{
  "train_examples": 145000,
  "encoder_arch": "swin",
  "encoder_norm_position": "pre",
  "encoder_bias": "qkv",
  "fusion_encoder_connector": "mlp",
  "momentum": 0.95,
  "adamw_weight_decay_other_params": 0
}
Rows from block 9 of the image encoder, named by matrix and row number. Rows with one number belong to one neuron. Each number is 200 + 30 x the weight over its row's rms, rounded and kept within 0 to 999. All counts start at 0. After the name is the row's rms in percent of the matrix's.
# gate: MLP gate (encoder.blocks.9.mlp.gate.weight, 512x256), inputs 0-63
# fc1: MLP up (encoder.blocks.9.mlp.fc1.weight, 512x256), inputs 0-63
# fc2: MLP down (encoder.blocks.9.mlp.fc2.weight, 256x512, transposed), outputs 0-63
gate.345,104,206,211,191,220,253,204,220,185,245,214,187,211,153,169,214,152,183,243,167,209,202,185,170,178,220,278,174,182,199,191,200,209,183,232,143,205,165,228,116,179,215,214,213,271,205,163,223,240,237,267,182,182,277,185,202,171,226,186,212,232,180,166,200,179
gate.346,099,198,205,201,197,203,165,168,139,164,193,216,157,178,220,203,245,210,227,199,229,233,149,186,180,208,246,203,214,145,168,139,188,184,174,212,210,192,161,209,170,223,195,221,217,228,198,216,182,213,189,163,132,272,159,217,220,223,194,201,223,239,174,197,203
gate.347,121,174,242,210,241,203,234,210,170,176,166,197,162,161,188,194,163,177,171,235,181,213,206,134,191,232,214,226,181,125,185,215,221,180,177,229,214,168,206,172,206,198,215,227,237,178,183,214,201,197,209,219,181,174,187,164,183,185,158,243,158,221,136,194,229
gate.348,119,212,170,189,227,222,157,211,254,161,258,250,205,180,205,204,141,166,230,206,175,249,221,230,195,176,203,230,182,211,138,222,153,192,205,239,202,188,225,202,212,192,190,197,268,153,245,142,170,176,196,184,183,207,152,227,255,238,228,219,241,206,169,212,215
gate.349,123,183,196,150,192,186,238,243,211,172,182,243,208,161,147,158,224,189,273,228,170,225,208,227,225,147,190,195,159,183,241,248,232,204,266,223,198,203,162,147,181,207,173,180,198,205,202,229,229,124,219,210,205,246,208,191,174,203,241,273,188,263,215,222,194
gate.350,086,219,139,247,178,201,213,266,197,213,232,261,234,213,187,196,171,197,181,131,136,178,226,228,187,196,218,269,201,149,163,280,242,231,129,183,177,171,185,165,180,250,178,173,199,191,213,180,201,186,182,202,199,165,184,263,213,188,209,222,238,202,190,237,159
gate.351,071,228,245,207,186,196,199,184,247,203,231,180,214,238,211,209,169,223,217,231,186,171,226,238,175,230,201,153,172,144,133,181,166,193,210,184,161,191,248,214,174,161,233,205,233,204,184,231,186,125,213,235,238,192,177,202,191,186,143,199,194,114,245,190,185
gate.352,089,161,170,208,216,174,213,216,183,215,212,168,205,171,208,207,196,198,158,204,180,243,196,148,206,206,247,201,220,189,213,178,285,167,144,172,240,185,201,229,209,235,167,213,188,182,172,203,261,172,239,194,265,225,202,220,179,252,174,244,189,219,176,176,240
gate.353,124,212,191,227,170,183,218,201,158,225,179,189,173,193,215,138,174,169,220,204,229,200,189,169,140,118,212,227,261,173,179,179,240,209,195,220,209,213,220,145,197,175,237,252,184,205,265,185,151,216,240,225,171,250,180,228,238,163,197,234,214,214,253,235,239
gate.354,114,210,170,159,202,233,203,238,276,154,245,151,172,242,222,184,113,268,177,204,254,197,202,182,182,210,190,161,217,208,168,172,205,140,186,147,231,199,213,206,232,224,209,182,213,216,253,208,239,176,193,190,228,231,213,188,204,183,229,238,261,253,241,147,190
gate.355,106,138,208,161,168,208,201,192,223,210,213,225,230,213,238,223,181,180,176,184,186,231,150,191,234,178,122,236,145,224,200,213,223,214,178,209,208,172,214,217,210,162,186,175,183,216,202,220,131,184,256,201,199,223,172,128,149,157,204,188,199,188,191,251,194
gate.356,100,209,188,180,180,202,176,191,225,218,198,227,187,245,228,196,183,170,225,234,234,167,205,225,204,136,215,179,242,186,202,167,175,164,228,190,175,177,234,227,237,233,148,156,208,159,185,204,230,197,177,200,225,221,221,216,161,157,199,209,230,191,266,203,188
gate.357,105,225,206,194,204,150,224,221,180,214,256,210,204,172,227,181,197,208,262,244,226,203,200,171,178,193,163,165,198,245,162,207,240,179,194,192,216,171,180,234,216,161,204,139,181,192,134,231,170,209,239,206,191,172,226,197,201,179,158,188,173,198,190,185,219
gate.358,086,173,165,235,205,216,218,191,137,205,216,195,236,175,214,166,215,198,247,209,181,164,191,246,199,173,240,188,257,217,187,197,212,211,129,152,173,177,220,188,220,249,202,206,189,177,216,162,187,193,220,176,162,253,210,222,271,188,212,213,244,149,233,214,200
gate.359,119,260,197,254,219,170,218,216,207,196,225,211,208,207,205,186,196,205,210,243,201,199,203,207,193,204,219,230,207,187,195,199,233,218,204,256,194,179,187,171,192,180,161,185,187,224,190,186,217,158,216,203,224,278,255,204,195,173,218,183,181,206,165,194,206
gate.360,104,207,191,198,244,157,166,171,228,149,219,214,266,117,275,213,186,185,225,208,156,230,243,204,222,196,187,228,199,190,187,166,221,216,179,179,232,190,224,246,222,197,214,190,202,169,239,239,195,202,178,221,222,206,194,206,173,216,182,231,210,272,192,209,201
fc1.345,101,148,198,221,183,174,211,214,175,175,209,156,180,199,175,192,192,199,216,207,211,190,247,201,87,202,205,229,173,208,215,226,215,232,179,189,231,162,172,214,191,175,212,132,221,258,197,231,208,213,164,217,187,183,179,211,256,164,186,200,196,186,226,212,229
fc1.346,097,192,145,181,161,180,229,187,195,236,191,222,147,260,273,221,179,205,204,219,232,121,205,199,154,227,194,224,180,246,184,209,178,188,227,231,159,247,165,161,182,225,191,140,194,216,245,233,237,194,234,255,218,213,169,174,134,197,228,182,201,212,197,197,160
fc1.347,106,164,196,226,175,225,175,144,159,208,245,207,225,189,180,211,190,233,189,217,204,186,230,190,170,176,234,218,185,206,220,185,186,242,186,210,179,165,221,196,173,177,202,161,195,199,176,221,240,122,214,169,254,235,162,199,156,195,223,179,204,200,213,174,210
fc1.348,117,187,215,188,223,187,201,253,245,164,226,181,188,153,227,194,227,227,215,242,190,223,191,228,159,179,157,200,166,214,174,188,235,182,174,187,168,166,224,198,191,187,155,247,172,183,175,207,166,212,236,180,131,193,170,160,174,161,197,205,169,202,216,153,225
fc1.349,124,192,246,202,194,215,196,210,188,184,219,155,220,202,278,201,188,210,176,216,210,191,171,177,141,187,189,190,251,217,146,159,247,172,197,184,212,216,260,252,270,217,257,209,220,153,218,183,225,185,166,194,251,163,220,186,204,234,159,214,217,184,213,199,172
fc1.350,084,153,184,247,223,213,205,233,189,235,194,171,192,222,173,200,174,156,182,140,242,176,227,192,177,256,261,190,202,211,227,187,193,181,177,216,191,214,197,197,209,142,168,220,193,159,279,157,218,172,212,226,225,203,195,230,200,191,207,244,181,206,168,196,196
fc1.351,078,219,239,210,255,216,213,213,179,242,269,228,254,177,251,244,208,170,240,170,169,201,224,194,178,196,170,202,188,149,149,193,231,196,189,204,170,152,198,139,225,254,266,198,240,223,123,196,180,197,178,229,254,190,182,159,193,214,179,201,179,254,212,166,221
fc1.352,090,197,201,192,184,191,192,235,160,195,204,172,204,180,230,210,216,183,171,223,165,269,204,180,209,209,197,232,180,142,166,212,203,170,207,191,195,207,97,183,206,200,150,228,134,188,212,175,176,216,205,275,185,199,168,185,176,196,205,194,242,216,215,215,214
fc1.353,124,210,231,193,204,213,152,170,202,211,213,206,178,193,192,201,240,147,237,230,219,182,215,166,167,157,253,158,195,198,227,223,210,205,202,207,243,173,218,147,158,250,183,209,201,196,199,198,166,186,226,224,233,180,189,199,241,213,205,189,140,246,233,159,201
fc1.354,097,194,220,201,157,158,174,182,174,190,220,230,227,225,184,211,207,141,218,229,195,198,203,177,156,168,230,196,239,219,205,211,251,225,176,203,242,224,209,211,198,175,220,204,218,164,176,163,225,229,185,214,152,199,213,243,204,225,212,178,151,159,205,213,206
fc1.355,107,177,189,243,203,202,256,161,212,175,198,186,157,241,186,220,204,265,234,220,199,161,227,229,196,183,220,201,100,214,193,220,206,167,250,119,186,189,211,172,180,222,165,207,164,193,172,188,186,223,237,105,255,198,249,250,200,200,195,204,208,199,196,157,131
fc1.356,105,194,179,233,246,187,220,217,223,199,236,217,234,183,223,185,199,232,238,215,197,168,205,218,191,202,157,253,216,220,239,198,128,241,242,178,189,195,180,211,227,190,219,250,199,141,264,159,233,183,243,130,167,176,148,196,167,172,181,188,219,216,214,234,192
fc1.357,103,207,202,218,216,184,189,179,166,166,231,162,230,199,176,225,170,223,180,186,223,181,222,225,212,237,209,192,196,228,171,231,211,194,129,199,149,186,171,172,152,224,164,169,225,210,219,227,146,164,187,175,171,136,161,216,265,189,163,229,267,183,185,173,209
fc1.358,077,167,233,231,207,202,226,230,155,141,193,202,156,220,212,206,224,218,167,175,177,200,201,191,205,169,193,204,202,198,222,172,152,176,214,149,278,182,170,183,222,219,155,192,182,243,196,203,219,209,222,237,155,157,218,212,195,187,210,182,224,153,184,199,238
fc1.359,119,197,152,202,200,191,192,153,251,124,209,248,204,138,215,170,205,191,139,235,169,173,174,190,183,214,162,262,206,212,211,193,209,216,198,175,208,217,146,200,273,190,260,193,214,168,171,159,182,183,187,181,183,159,217,222,213,177,164,168,132,161,169,232,129
fc1.360,106,189,225,122,188,245,176,197,192,200,166,184,177,209,182,261,177,239,202,215,219,195,222,164,206,185,275,238,233,152,158,204,233,182,206,200,218,180,239,211,209,181,168,152,183,201,162,199,220,204,208,252,184,205,164,211,196,231,219,183,231,248,191,181,195
fc2.345,107,175,211,218,254,137,208,210,202,197,245,235,132,219,197,224,170,232,163,168,155,197,153,172,200,238,220,189,215,220,217,198,218,230,224,181,169,216,208,223,239,218,201,221,168,167,215,224,238,201,216,187,192,228,212,204,207,235,160,213,213,236,309,199,205
fc2.346,106,185,174,178,120,188,143,277,114,205,228,178,204,179,173,229,240,142,206,173,197,202,128,250,213,206,251,233,207,234,189,212,214,157,199,237,248,207,223,237,165,221,172,195,201,202,222,208,218,175,237,153,189,221,199,244,210,168,212,183,206,203,170,217,182
fc2.347,106,183,173,164,216,220,201,239,229,177,244,167,144,181,235,237,252,173,245,205,143,170,169,137,200,179,146,207,188,201,150,188,192,206,233,229,198,193,232,243,204,232,225,173,190,224,211,181,261,197,131,202,221,217,175,199,138,171,146,210,188,250,225,221,212
fc2.348,115,202,231,192,174,172,171,199,196,247,205,203,245,218,208,161,170,182,230,221,185,160,212,196,194,193,242,163,204,167,223,240,186,171,190,175,149,170,193,224,202,178,197,119,190,181,199,167,179,166,217,233,222,183,196,161,250,234,178,191,199,145,238,269,234
fc2.349,112,234,226,198,190,217,167,160,185,234,207,292,172,225,180,211,243,178,188,206,206,167,193,194,216,176,146,222,279,202,260,191,182,226,175,210,225,248,156,199,201,181,179,161,226,194,173,203,177,190,236,267,202,247,200,158,179,164,144,231,171,238,272,195,232
fc2.350,087,186,200,219,223,214,218,209,217,154,196,229,200,207,222,198,206,245,147,205,212,186,225,239,173,189,175,197,212,194,170,177,193,140,211,183,206,217,254,281,187,242,201,150,223,228,181,242,175,262,121,212,227,176,201,148,206,197,153,270,212,162,236,189,242
fc2.351,075,241,200,202,193,158,247,208,182,212,167,216,177,223,259,264,168,179,173,176,180,226,162,214,181,211,119,213,212,209,219,175,202,177,205,198,242,185,220,207,231,173,209,154,249,207,212,192,174,184,202,200,168,180,176,225,161,185,224,218,136,201,190,172,283
fc2.352,092,160,226,189,238,220,190,149,174,158,186,221,177,166,228,198,174,224,216,203,177,121,180,192,270,213,217,158,129,191,159,202,213,226,193,226,252,187,150,179,169,196,216,196,262,242,213,160,202,232,183,247,224,198,216,215,214,127,215,184,175,234,228,170,163
fc2.353,115,157,218,211,168,166,198,212,175,241,173,209,220,189,184,139,195,145,257,152,286,196,186,198,226,191,150,168,158,219,177,194,156,200,174,219,268,178,235,201,246,208,144,181,198,155,216,181,207,185,221,161,173,191,212,223,183,185,212,213,186,204,157,206,190
fc2.354,112,187,170,178,269,202,207,206,192,199,205,227,215,194,213,159,204,196,145,262,231,237,192,202,225,248,196,152,222,197,216,244,216,218,218,162,208,146,219,209,184,191,225,166,178,155,179,212,206,215,192,207,153,205,185,209,264,188,189,230,140,227,215,245,197
fc2.355,113,215,170,184,220,225,226,196,194,211,198,232,276,230,220,207,246,161,187,167,231,242,223,164,235,205,254,176,204,164,172,212,202,214,149,203,178,210,230,213,173,180,187,192,187,219,176,198,193,293,193,227,223,192,166,169,223,258,200,204,195,220,173,205,270
fc2.356,101,220,247,185,213,151,252,190,200,259,243,190,178,156,225,195,203,163,180,243,158,189,203,221,194,223,136,148,213,200,189,228,174,196,187,222,193,180,236,168,221,212,183,161,184,248,220,182,212,237,180,173,173,210,173,181,146,205,187,199,216,167,187,254,163
fc2.357,115,214,162,209,200,242,171,216,195,219,167,210,170,236,293,218,190,216,219,242,200,184,179,128,189,200,196,188,209,231,258,189,160,164,199,230,186,218,196,253,248,180,238,185,235,215,188,169,222,173,229,201,201,200,227,148,220,234,175,222,196,254,181,220,217
fc2.358,087,208,211,113,160,206,197,173,208,231,202,211,187,185,227,188,202,195,213,207,195,232,261,223,202,176,241,273,160,167,181,231,199,176,167,174,157,204,238,178,193,192,258,176,188,191,186,200,142,227,196,235,204,149,195,197,197,205,185,157,204,206,244,234,186
fc2.359,108,208,199,178,255,168,186,218,141,157,183,188,252,207,228,207,214,164,205,155,195,170,201,183,228,178,128,233,158,195,200,249,172,163,162,167,238,190,176,189,179,162,203,170,172,209,173,212,214,170,243,266,233,158,152,158,196,219,237,217,258,236,191,166,219
fc2.360,112,186,218,194,178,174,164,165,250,225,182,226,174,224,219,237,145,198,190,219,260,230,121,228,188,286,170,193,202,234,166,225,221,179,216,193,191,245,191,185,203,208,217,201,229,201,186,208,163,185,198,190,179,207,202,244,190,204,168,169,188,214,191,221,218